Weights of a small sound classifier.
Model: 8.06M parameters, log mel input, arch res2net, norm groupnorm, activation relu, depths [6, 6, 6], widths [160, 272, 480].
Training: 4000 steps, batches of 64, held-out accuracy 94%.
Data: trained on notes from a synthesiser with random patches, 78125 training examples.
Rows from block 11, named by matrix and row number. Each number is 500 + 40 x the weight over its row's rms, rounded and kept within 0 to 999. All counts start at 0. Numbers have three digits each. After the name is the row's rms in percent of the matrix's.
# mid10: scale 2 3x3 conv (model.blocks.11.mid.1.0.weight, 68x68x3x3), inputs 34-50, a 3x3 kernel for each
mid10.0 099:450567472541524458546479486470509498498474487490593477438595570449495499495504527517506517411474482500523498446544505549501451401507571554441548487416520479538497489460443615412506514547529471543494505538486462497465515545524418568528409536499496553474512474415594456493538517496581459441501525572547464470515564467498543508515533487495494479557486534575496434492542479501487443541566526507517433526487506462512490463414509500514461471503423537444485538541560
mid10.1 107:460533567531447588527488505540482568489512512507488530452414486569493537573407510593452499545479498468471429473562552486549576501516509524463469518432489590500475524589478492524562426570465520521504488524535497508444530420432515507526445433552530533481487462412403546523479522466477480444480483528487486443429472496469435557455514498501507365420467520540504470434462542470521485514480539472536431484502518426515569471511541503469505508483495538498495494500480
mid10.2 095:523553461482442495440505460510482445528424500560482530458406496525480481468504492444445486511509508506443473527424576587522562441475513521474488515478483539467503489540501496503518476529425440426491485454526515554544519456544444527518431493482520502528528501559441534518503500541496492466499483493519503451466502467538500613547425474595601533505532551520469457482502559461477460507513528516505474478444456472504475535571486516442495497500511567517490485531543
mid10.3 099:521424468488524461604438498529412482467484551452480481491461489488576570505514458470504594491505503508459550509501485469478536529563497594481543535480492532519494477505493466523491564472390475479494527464482518501527485482474486536543538502543470484445462511526508503492526449389510506519520451563487533480492530530423487500436480452522478532441515476462489448455466486549462597469470490511515474532560575494502500497555443522545463470492462447485537486448500
mid10.4 100:464491473484441462464507515474520436524491481487495480512503567557520481571448432540534491455460512523514499577515427579478490492529459469423548456452470467558490412509544552579462450460466450535518527468561486475473470560472411516531535464519464545525501466537516546449494461571512510503439529525460499505505541510493473500515474514432520528573512470481438452446504583439536555499544492511525525508490479472465490535475544482504508544513526484481513463512504
mid10.5 099:438492461458466471469490470427545532503486498554445568474461502513520530440589583463480500512482476460472574500494491509476544518492475527538452522487524545487489544462476488445443559535589458499452470500562522430490496480452499487398489507462534455489516498507473506534533510524526526553563527552509502502560531542497616503509442498612513477432488609472536437472504496537474453455530524538457466494547569519515475454438477463620562482460540473569508486526557
mid10.6 091:505524518536482445416449423537517473467523557482431575456475499503477516480508470527457516537626548435456511456529471523511522569518532472453424440475498491489533503500478521534501516583594477525533543453516507506482522500545582572537447507410515524570561460493491456477529578550445489467468469489429596490430449564511528515529519473522474472483523493462443487538497506459511510505496528558547564568467604447492468496466533490544440510517484478471510560515495
mid10.7 103:527513515533471425489441436511520519459515532513498485486513502520590502504514472478599477442576519555525465487555481525569505467517500543525522498475535443528487614538551525531467452491514485490456445513543541534451476544482419495492502497484479461514409567566561505564541498449497546515508499443464474572569485481464531466445424488458528477474478529450487507498527523520503498475554522463495450493464522414522553544524459507590507533490490526545492489478484
mid10.8 091:500579514456523498493525456496512486549438412487492552467542510527512469480463472492542516529485439552532519536473507522536450582484509528448422533513429439556539553449459464498512448504505477556508556457548491507488550575522496431531460498522528437574477454485527587517533552524597561543509564536509394459433581534513434532485513483531455532515485439538452522506474536526542583440532499389466506493515537432523524483509490495469500516533500561501517526516493
mid10.9 093:501469506458580567576506480500534640522542428405470478494488499494508467531503554487468502481517487605475518528488478535484431449492534396514502545519512494520507491498498484447494484468476455485499512492512487482412419475463519457461457493471546584475487455447463476512484575492439509471546513535495548494483510450504491579525533503531431442432539498439428479468462483548538538450508486471491559489483492509536492393507451501446547460498546524481489477518494
mid10.10 105:536560425553557507522466503527477567514553538516516418482492500481420486456470460403537501572480511492501499567510523460390458532513526475507523462457499518473492502559507419516491457542502456481505479490451529480473521528488514469501483509451523484468485526500458486504512430521450552469487529497541506471462523473489414483497497513503514597472478438423530511449419522532598632486446513487490525483510512528529518503431499478500487509460474421418417545510512
mid10.11 103:423469504537529489456491536424503599473524486498520532495474520480457508481545569566507529474494436531544417412460569501574534540495538506429478458499451503498481519540471479544496556587473449481543520486493513588513461447524496465509474470515535452549468507459486542539492548455475549446533377480479495507555501487479557498567509473543489523432470444505472569533531548475463539449479480489522551489506529458464521440445489533541558422521518479354527527500576
mid10.12 104:459522489548517554467480506456483542583527548476483532420542549518461481598488498528465500522427517480461541489466489451483516480442464479544482431499491549458486500467427497596518498584457446569511524455552477487488541510510492499525543480519562473526466484471450544498538468511445521464510566526533453489458483502507475636451481475548563443474548456486463419508514438555495529557501467563459512486489483507392543563415514516471529486513524521489557511484527
mid10.13 104:491500505450518502507520513497430539519472481541507468444431461566533536509453549529576540564472514453464463515508449477459466471465492551523481471417476492557522419549490541522476429497527436449495492499509484508514559533512482553522470472391471482486557534540452434522492472522485523526444484520522558433425470461529492552404440508488514517451494513508509558488465498496479531464492471545508552500508412464491443503486526498387509475480488522480589549469518
mid10.14 094:499550624541455556474515502493555465441474556467407474491542422441536493485491507510547558486524501526471520455529484484537524553544509451465489480495440493519428464484448554513513546556500516545542562485460421493541409626493443518478465477526575557513429484454464474494501560479484420469516421528537529482471485471442551482529436494595589496417478493432473500449535478456550487539469467550565445546527515449557525485492486474502495499506459497491536392463485
mid10.15 091:509598517485460478494469501548454549470484468523515511498470441516519479479456449511476512491586465503513486487497475516459485492461502534487533482456491527465533486486467413500609554502611460544482485468539547486535466480458509462543479427516524520503508490429500525491494517522531516455512477450469457551514499545478456537500507486519482506496458447426513494472478504546577489457403535463430483427441498507434397546473494520466485455497505488501479504463460
mid10.16 127:439495488483493482519496462508473542437529481478612422528449525467504556465549499481488522486537483481491513472548486473552528457532479504462500522442513485472541531448511529434503530491544459529461477526509534507490465508523488547501492538435486473513526574481569412515551485480557504467494466519516452569481491525416654476459487464563367527609410552508506472486518476592401556480518503505514467467581477499546452447546485437570399570517516480503505510483488
mid10.17 120:439470538492509456445567490476529475543439515484492505545489486531534529519501513517556515567438544543574474506538500522474505467515485491583463499512514495486456507481486483557482453518459503561502540462592419540430461476488486436506542421488496514523524493544543578525483505497435469522520446477529489479538557424497456508490468468509556436509552423474513505487446491459459538534457455580496514498501522511451441546527535515525475496517530530494474583560502
mid10.18 098:474535522464507385469507545506488429466528502512469483529457507549531507531498530525455557504455478479511536518490499488441536505527497505495514570450481525545603490509462506510487509458476517528532464525494440440503491493482503485425445541496554545508505449506491494470490464488534443508517505476488523533446512484512520500451465467570496536488524491534516499463539519521565543462455489510473504531551510489519536461446499421394478471550534540492533467463565
mid10.19 094:440514503460459465530486519533541538468504521421516464496470515476528434493500501573475537498448500565488492450442503498457500496517478469518510528515486513551489401549401560481498501497480574491398492501501405489511498466498531572501506559483577495497503513478521445409522536540420459463545538500527503501426451483513490538446591549539521500496487492434428527509442516549542473524403372471476428535470517518460539540477562558504501532501509435538503455503469
mid10.20 112:518544453468441531517457531498550505477440588507487481498509561525508513469527469503518438533475631498544453430481556487485458394463518480569419517487490451501474510505509518544477472549533485490557529487439477549476545402609534524556468555498469451486571581495432474585492488543516479524454504553498582487589477435431592519518497524494499461492505501465466495422478505413500537484507484509516511447521480519519490616457438485544486473490469496530439486529512
mid10.21 102:495527487498530505611471516441482548564489476554561524487458517568481458510497479452453495476533470462474560420577484541504577458517485432464465499447458472443480516562485469495488471434482535509529504533474489419533523541577460447513441552467468502572392454502454563597512502472506486444542569437417452534544562536595466492484496518480539561469522462450480554559506553516490547539591473546547591508477497522526479541508492465495480478515548461527569453486514
mid10.22 104:536420470460484500439546565486441586506434494518475437514462494509481476559557515477464481565398524482565519464550524467475539514446492507519439472489439539426447494586548504490493498434446486514469494454482456506532452462518463500505614574494518520457584499534496484495516496568379525508506491407553522450520482454439472539493459459458505519552475490512505508462410530433482528523481462582429480505500480539409507469539517526516532501447503505473515499517448
mid10.23 109:494508547481549501498509462541507458477493475489544531507503537506517499530493513553440549539550522460521540493573497549480530447447456444543472581429513530476464486521420448473499518527504463512545470503486481525534478434483484565525506434526440496521505531542476568497527501465547499570506545424477486528457440478482489542498556423488485486517544493431483476387502561456491455549495472496512465408455481494446512510471547487569486515504535540469474457479385
mid10.24 106:435475487540517433518510512487484616464461459515494425530467444501526452517455517513466490501576479471501497468513467521445482459418442492487483464508487488486518456518523510503539497528528438505515532521500526494526500508507537461471487428535493494528537525457460401491466486546511538462476534555449475451557451432523466412430433517480474478527540528470470473448499400485468551557497540423504459513499466486451454492545462503548538490504548493478475493501413
mid10.25 099:498489436515446504438517546515454504514492485513589514536532482492488498567542528537451488517534556548525534504537521510477501487512459502438549452509481441516422452513482528526533495529465443561565548456509491529480483449457479515461539565411492479457478498519569547562572499518452490529583569384518470486515522485455568456517466422455520438516455430548502532473498524472428536496470434516439549514450433462483516453518456469507565495468475565488582544536505
mid10.26 088:474485487491491444534415558465533395550521431503535580521563514588470519505475484487506524559528429497499566435478458546446518459534471482496481493440480491489478456589508503469539544497459514524442530526508499459543521524468413494551562470477519544443610521511510520530441499519520504533453460477513500419512471510529432508486516491486469512515495477413500456573497554458493506518476520477575518489532523549548510465498518498493471562565561483460515449479486
mid10.27 101:487520501511525558478502504579451579549485469469530466512522504506506574517484516559470537557539509526510470455480532481482527511504527558432599539458595552455511492452539494478430460519506463553445560536435449519595551518521498549545491458524503524442495533473500509461488464495545533396503508496539476497450502465509474457503546459473528530522546425483604424462488530454485506488509494497509521531517492531491552486498473518447524477506520481519506491553507
mid10.28 097:488497434565458514418564554470552480485472511470512469506543478576514486476508483558532449504522524488512518485534511567495499408468488446495475456454485500520555479494492554518489498465472511517487473446428463463453499507525512498458469536467568497442537487508526504376498503507476444481481476467521516513569455443489482473561449520464509547555515392490456504414493587418489528516456455478526495378551500523466358527479486515521454532522504480477509493543469
mid10.29 100:516518549487453458467479530474475530563503479474511467538467495435512494451505486461455471489472481451555519455479513457510488510465462445468434485495473510462470532473534596565516517514442508526559467519454462501492505498536475494526526511499470477471506544502453493547577507518446428482456548508475459544456465548443493517435488557426418507492429461549476515433474534455482554565526528446555612549520486498457517504545470488516501516509526532513524492562463
mid10.30 090:494516438477459510511465514493576539499537474454531505514445486485473501517506507513479429557595429440504552491525505460423457508557440528464456539465464504537480508573509563535575532430481454477480517480508530424488467485522481496515476537453492571460447499484480523491474456543532509414539443508517510488509500505486501520556498420523453388521519477521482522501541478542461496494579472480508546494489493420485429465608435450506492529525534486510571447482452
mid10.31 099:510488434502483529438520506433538482486440473438537468440490519492484523432558488447507538466499462523580430529517501486511434484524543494516501472510529440548504436528505547449532520521524513483555564527506509512502526513567527521547483497520495469502506547465534426447531504574490531484503449511481495463424547548501563550528461567460492478478467411516424552445548511507520484458420430501408484520535498469571478563488411540470454501530495462542530451546583
mid10.32 087:491514528505531498449449546484518480489477466448529509458434421515494540536549516531532521563554538478533508466446474517544507457459570476497385481477528463439515440523499508503582568456496504510517486501520518538587516466501502543526537440429461557513518527506486467485575495529497524579416512519419478540517513520531550525459518491442430431502471510502446505475449508420457453493456491488529466500470470444467516551457507481515493470469514512465462637591460
mid10.33 099:464538524511561502511425549500464531447590422432526499471575481492560484508504418420545485378526453588492562464534477503532479486541507451535484514586490522573445439491576575547520573416428474507522544489481536502494498510515457494453505560465581496459466473554560521559542430574447498556496549535437530476501529518487493394557454533510439525469505529537511548553477575509455505487566495521492483490525505499495491517538459588478502460508521482472479517533458
mid10.34 109:557516572532519471407487586495447392478540540551508487554520479491487482510493475527544484517460504504549487443422461571491481499538512511528578436505470509495457529432534482489530466557503497498544489505482520480505446500525503525475449450576444430528480486512507463534485464499478532589505500467466520447515490509498461497487501514521456497471553452477480501471460536497514543511535441488563466562473509500449523496448515540486505553550515491542538475409492
mid10.35 091:569553597572508463469444455547546528496504458509453535470421573524459488490511526552554563529500422447489480529485420579567585531505516488540487482532492520493497469507544532564544375575506586565542479453518528480433423509512441537505519481492487472533485500506530462538446540530413462523511457570542586531445456557516517547486439484567475479478555519456457473559509505438506548418544436576532520544511458453508511448562488473471503449498475544479480457469514
mid10.36 094:513548469468522555528468509506534468471602442395427468474521473525500433484510513476529541522479587608502512475461526467518473460529471450475474512539479533521514490464505499436478490477568472461530521483499567554591426521448495554525431594507506526460483479547494478482421488562440477502532511482571549498500433458481555502477496521524500468473490519529474496450487551487548539458520509480543485543537474482563508488538440429491589470423479452457548493499465
mid10.37 084:460543446548472448489439490448458544496495487503566507482486466452499488522470502498510473468583508517458523480520476429484429516503522514507542512484526477403555435574440467438554579460536514545469583536543445500486435474499453482492473461466599543486617509497550504506498493494543484450516523499541477565491486515406465441516465504527518450570494471518483504466510483504477561461445493496449512451480456438508499422417470540506483542515564471460533437548517
mid10.38 104:438583541469452560454524530483502551519471460482481563458486473468480516441506569526492486420515569561429567521489510566541509550520573467509551525517525562480487540476455582444447545538462414507580494430524464436510522482546566473453479497527568511465516454494432446517451488513513556499542534478480497487505425466470469510535486443554456445521551473525494513519540493421506564554540449481474563473483463448510482524511473580423608533528488554507570444493482
mid10.39 107:517460447554537506511531596585446624516552579517432452492466576444506500515461476500543565450469469448556439485502411454497541428448455465541465447491554538467506497477515510491536488505479490481474393448434452463480509487568451555487572485552532532569602538565398427423514555467503475521486482505489487447551396559435490501483515467541529498494498522518553473434516411490513513506453447502469469517522469569505525496501487465524492484498493501454495456494503
mid10.40 110:463479492488525473504524493496507452526473541491559523497533451521525556507538499454576486480534552500445584493515492412504501577520535467510441470570521450555496472428421553425475536499446603463451545473511526485451487551487493512405475596425520469471483492505465481556503527475477440498495480446520581409547539540465483501488473527537556451548461536489450507468502514505470451527439535471457496498447509537521483491435522425500519519463468536492487493510520
mid10.41 106:545469506404536539418557512452439514499459518535489463557477483497508444542456488505496498488520483478439540575516468548489542579503532420505474471471447501539546442462464460540489509450518485564527489487507593505488460512489485501558454483477472462578459540522572506488485498537546557432490557495486454491561456553534476508514548581511453516504514501504483582472548452466534550494514372471529423520528472506509509415547474452430515490494518503526460550461481
mid10.42 094:523435438472509546546490478464503477489500502402486536525503528443530523483439527450424464444440486474475476504443547439616471476569542542468516476532526495504484559373526512519508503504579460503478454529517469446543519510534498478526457485558470463493455471479498436532517458545531515533546536523609600521430473566487456485481536455391493524589525508453525480475526434481448494490522489544502563536448510526442472465518490515442495497538546485526461474462513
mid10.43 097:473493472534493548496512551526520544471460490514489459455500540556496460472458552459456518530465415566487435563541431496504516443510482484449548553502521472644513530528450493464538470479517522497478502440507518516479515528480518447497510499555381512475467486481538526542461414550393444562516551506513449527557529435539563500446528506460476477449521534545539513425490535486474521475453506489473509516513504503458471459529421465485451471506463500459535526520443
mid10.44 108:415431523488467553508587545520474525509538494565492528513477548442497553525518473473475477502462429596503512565504501525542540466415437518506463407518489489409476515503441511553514500451464451462508486473519463488517473519508466489484524477486477501531505551439482496506526524570450428544480498432491534527543577483505527514500505482457488486549426471544623502525510442471498486491461433523524514469478537531479497476499471472532546470515497432530538469536580
mid10.45 094:416593516477423506469511520520475472490436561490509411489561476472512478499530456528488557439532557514506504533561484566514488361542539442481529473521514492512455536495493508407501493470482533505479501490493556552484523539416527484464523478483455541397484497507488434485477474554442542543564455502530470456538533423511544467468547526469537459505546487428490506483396485435551497566414431621473428483467467516501454480495513524468491528515479535539475527477490
mid10.46 103:527508536432521531490480491456512552557499491512460547463488535588568423548491460518556417481464519506521547570541563489523492498478485485533475524545508517527453547448508491500559471485491485500484489442534467508531511472484457542477587526425481483517507469561424458487523390609429512513480488435550580427491505368626511489496529461482475480461504498478597533510469512399483532534501405501501510517493508524444434491520534499440532537437444475474506449483489
mid10.47 095:584517519504474453490393523559568458474489513515511446575538517395485449548449515523498589466539535523507570553535484502508489494553509518491530528512476453514508500592506462443580445481536424524550460494566560507503422473514462511513544475581442560426510477459569557482522493494528455530529502453418521470476431496538485481514473523512494473599484470570460469490470495501561512541447450480507372524487474506495554482465550505533529490577490423465506475530496
mid10.48 095:485586484533481459432461462549514477460456541481489411523442477508527455498528492523460500589513427501458614549536409445501444501488494587486514507514468438506506498561480469490529479513502448520545514521454539482496442489518479462513496484507485550507503473549566532522535514458478395493572559452463568529404502593511440475486523484458500483544461534597538408557485585530510609495426492558425511493523463505567536530484549497467569555520516532489542528559522
mid10.49 093:504523570530525447458589513499517454463531572506455513541514458518465513570514479512482433508578519507560510534500565495466572588426487403498478564513444481463499503434491457531530485506475547529407467509528527562474484451441428515489542477506475538487533490486480527442481540559632492462471540441533459531485517524479427521440477512519506488490511473416619460457458457596486495486460479475504482495454516482483479441506564457454588454474522510466517453480432
mid10.50 103:506534485580472489477517441442451448485511516595488436462491515496451559514503458435479533507438514571459529518534445575539525471461488474515469422549461453503602519520508509583471516591473532497481488445544539524513464556427508463487486508538454441506541524461533466583481513437516498493470489574462538466554525461593508524489443537481500498465487470518460488529469436441452492433450419493438520529496494487572508509477505540475500572526505470520522490454427
mid10.51 116:486518511527462546472539490477493500483462530587539433485541477499461510441491572516507520537506518504529507483475475505463521465512508506501548546497408516485502463490545519488516497517469506559510501499499442538529519540535604460503463498494475532548499477542445489622505570521407459515537519484477526483516513531526398491459432550399509510533522474486433474517510526495465551622472437484544500515480484485470427488481472507468482536498517474520592486511547
mid10.52 090:444522479480473465507469517492455547496507500485486493503471578415521536508427466491502526505509502500501444541452441432474491520476532495520448509491546508494542506470526509482541493514500412514473488469475538521581532496501434409500485586523501517492511496542516479545565513467553473454424567539527472494590551556521550530520469451467467543505376494492538561511551509504487505470509633484499493534521465503592437448473543485521461571472505486532530615557505
mid10.53 096:510505496502588557481508490561503536476509453443517492490449438523527537457495477433448501502512466538537469573559499477454499424488571541524470540541542513496549439460528440491481542459452478576510467439496470552471629468468521424538445517443452489510507488534462515475456515583467533458498507457517473488510554463570503510499538574525530417473485552422501470626472571478546529459519484558532508490602487466485494518502559486517493522473525600500478525506523
mid10.54 104:519427600562574509468499470544503437541567631452486427514440474528461446459503517501551479446530558501509453509422485479447451551482485510514588433552411460504461454492485566518565479564561503435556504474496519448469552529505493463448456498512519508514422508481562413517525480541525581513495530496455476466519444533530474526467466551553552464419485550486549453499428555507487505487538497509422520548498476457496427510466432465466538429408469592502590590496536
mid10.55 098:509526494569473545484563534479490505511506511611550518507498460503472487500537530512548536543525478449560509514518454641497536528514522468445515477456529543550544444488487529460454498523468520518510479502454508504500422460570506491495602414516430472469479530542527511479485556514542480536561552486549464496477541613590513481481559497436461522514501516490545511489495506490461552513481542451515443537527514487484603544495606481465479518482488496446448440539538
mid10.56 089:541526533465497534472431502524537535496461460504521470531481488385528502469586469495513558580472587537511505438480528585554489475502398479491518446461499464490424469515494477491633541526468472515438460507467415518516472521454480508467434558454474488551496512473467470476433463491542509499516464446534424516435506516503507558515526409478520522492579488466517460466446554463499501486526486529478532473480427504416509451535495486453477473496532522525506462501478
mid10.57 091:477524521516482551446489514477517520461484459505561479494466558477512551454447557511538526422541523522461554517493464575516529460488484509490476438529461454447504481489505479418570432460374548528494483465518500523507553552496575510479491530490492550532531514492546503518474514425510479466486494477388492577521477473433484567524510522486504536489521462462508570534488499512459516520464446532551510608575545521474509493455480485400532472496479457451500489518515
mid10.58 101:513519540493526480471487472568520520438495487518459551571533566528510449516525541549402508505509497575439542503503514484458501496449444632488524608417450481522468532553515518512518475489439437556524519470495506561481480515484513530462453524527447483537509506458615491527493484447530591506485568494471430501424506500561418525524568555418525487558541538529484549444526497511478491555566509474478509492449470508491509533492427469411524508544465486527561561568603
mid10.59 110:502570537507517542486510484438591545444581414472491576470541474449545396493464471416510478487566463448514540540522478493533491543497517465542494513474472543587515439522439502558510445449476486487484485495471528557507481452518433544466458514423486457509498464504450496442497486509514517481503489519500519456490522517545544429555489569410505505534482458539387533477497509508492484509565475456537448590527482485475491552525489525474501529471484575473465455488486
mid10.60 110:477525537513542513526492576501562409485514450502472514528525446511463447508550513450561524400499478466519502588560512469518418513508502509557521455592471462537519456511443538491499511437459539536581568443533475501483511547387479482453526439473522500553566485476432432560471537478510497556511441514550572460535536467516497483564581595539497516508495507528434579381541468446507567485536431457479473454494487458452553524520493422498488501472475565515519518524550
mid10.61 090:523506562488501472543477461502461516444497497522533467562501558476536479546447562486467528537477455529517410504459480478451498525396513498481542627472455482442446469551525494516462454511427516519433493522454526526445534585532569572486497465537512470480475472506560516398462539524499524470590527531504480471495466520520549488542563518491537517422447496488519448507494521498470515430573470540471508501554557481375581532528439475475470583501476552519485557576671
mid10.62 097:481568547449488455535521476561500490503566503528521448591523451499523446466500466515532434468472514483508594537506521450448524570507425502430502443515430489487520501491550522494457460478474451517518494448547500475434495508438514487424443509439451514564486430527432492455547534496516464389458528458505473473587447546558488518540540558540454530466524501458499565454481453462462509522514492460490471514512518464447584511494510475496499428461488478470577487513488
mid10.63 101:502558599534476432468497470487495498530458513529477539551495487473497447542531507543497521474512485459437494546547552495521470587541490540473544448491516473539533522516548340454468491529487491445515471550470474471499467512497552485463494495435529540477486556524463414475520609456573455551474470458514512491511455521588529476519568545495616536573522455521498599467457553444440542495520452537498451528472468545497522481464532495446469550494430447464458500518581
mid10.64 084:560615558555515567474449500448527494573516522591543482554486514527508464435509508503550534463463511509512470525509525528502421504409488432470512472431497554502529428505465554452470514542536525480536456470533515513477486530522514556498463542527427543442477469534568470533498516574532504510520485465529531541524565539512469542489512510508465532518520478508509488443526584460504489542523514505522419476489382460541501576472509500523474505462467420502438562475514
mid10.65 109:512490512487490500477527483462541480580443546525444505556527498562477487487461514572461466504484504478466465531490534516458449532484505503525468482534454561455519485503492437554508513539443472481550535480530488460464441441516540427531517437523491482458487482503429492572498482566470516556479494501465539387504536476555458526512490577474583445513538448524460477491503517461602483475504488458449597517504508485454521532460523522439571549505462446471475478506528
mid10.66 100:460543557444564498573491520511515470530471528485492480506506514498518454467430492580425512458555436562480539511530488495472506572554441470444506513537553587542518456506452510472531481532478509515491475471465429501493353473497539500540469513480508462434491463467441495536485502469441476455470494554468445479496509532468526553539522530551540533405462447466461519505453543474610574587494466492528488538511448523481545519521550520509530464488500487467602538553492
mid10.67 088:483519604494468536497515562562541514554430559464513388503549517472446468454470525473534508453537488522456494488503441566476542552433536518529393524470494529451510421498524567577556430488483461469508555440507445525506542518428509489480521506438520595544468492484448473491506543452574468466449530569464538499581514481410458520480506534464517471469488460544420449490502489523581509467495414499472503542495516473497463556506475471477462468520542477465470520476473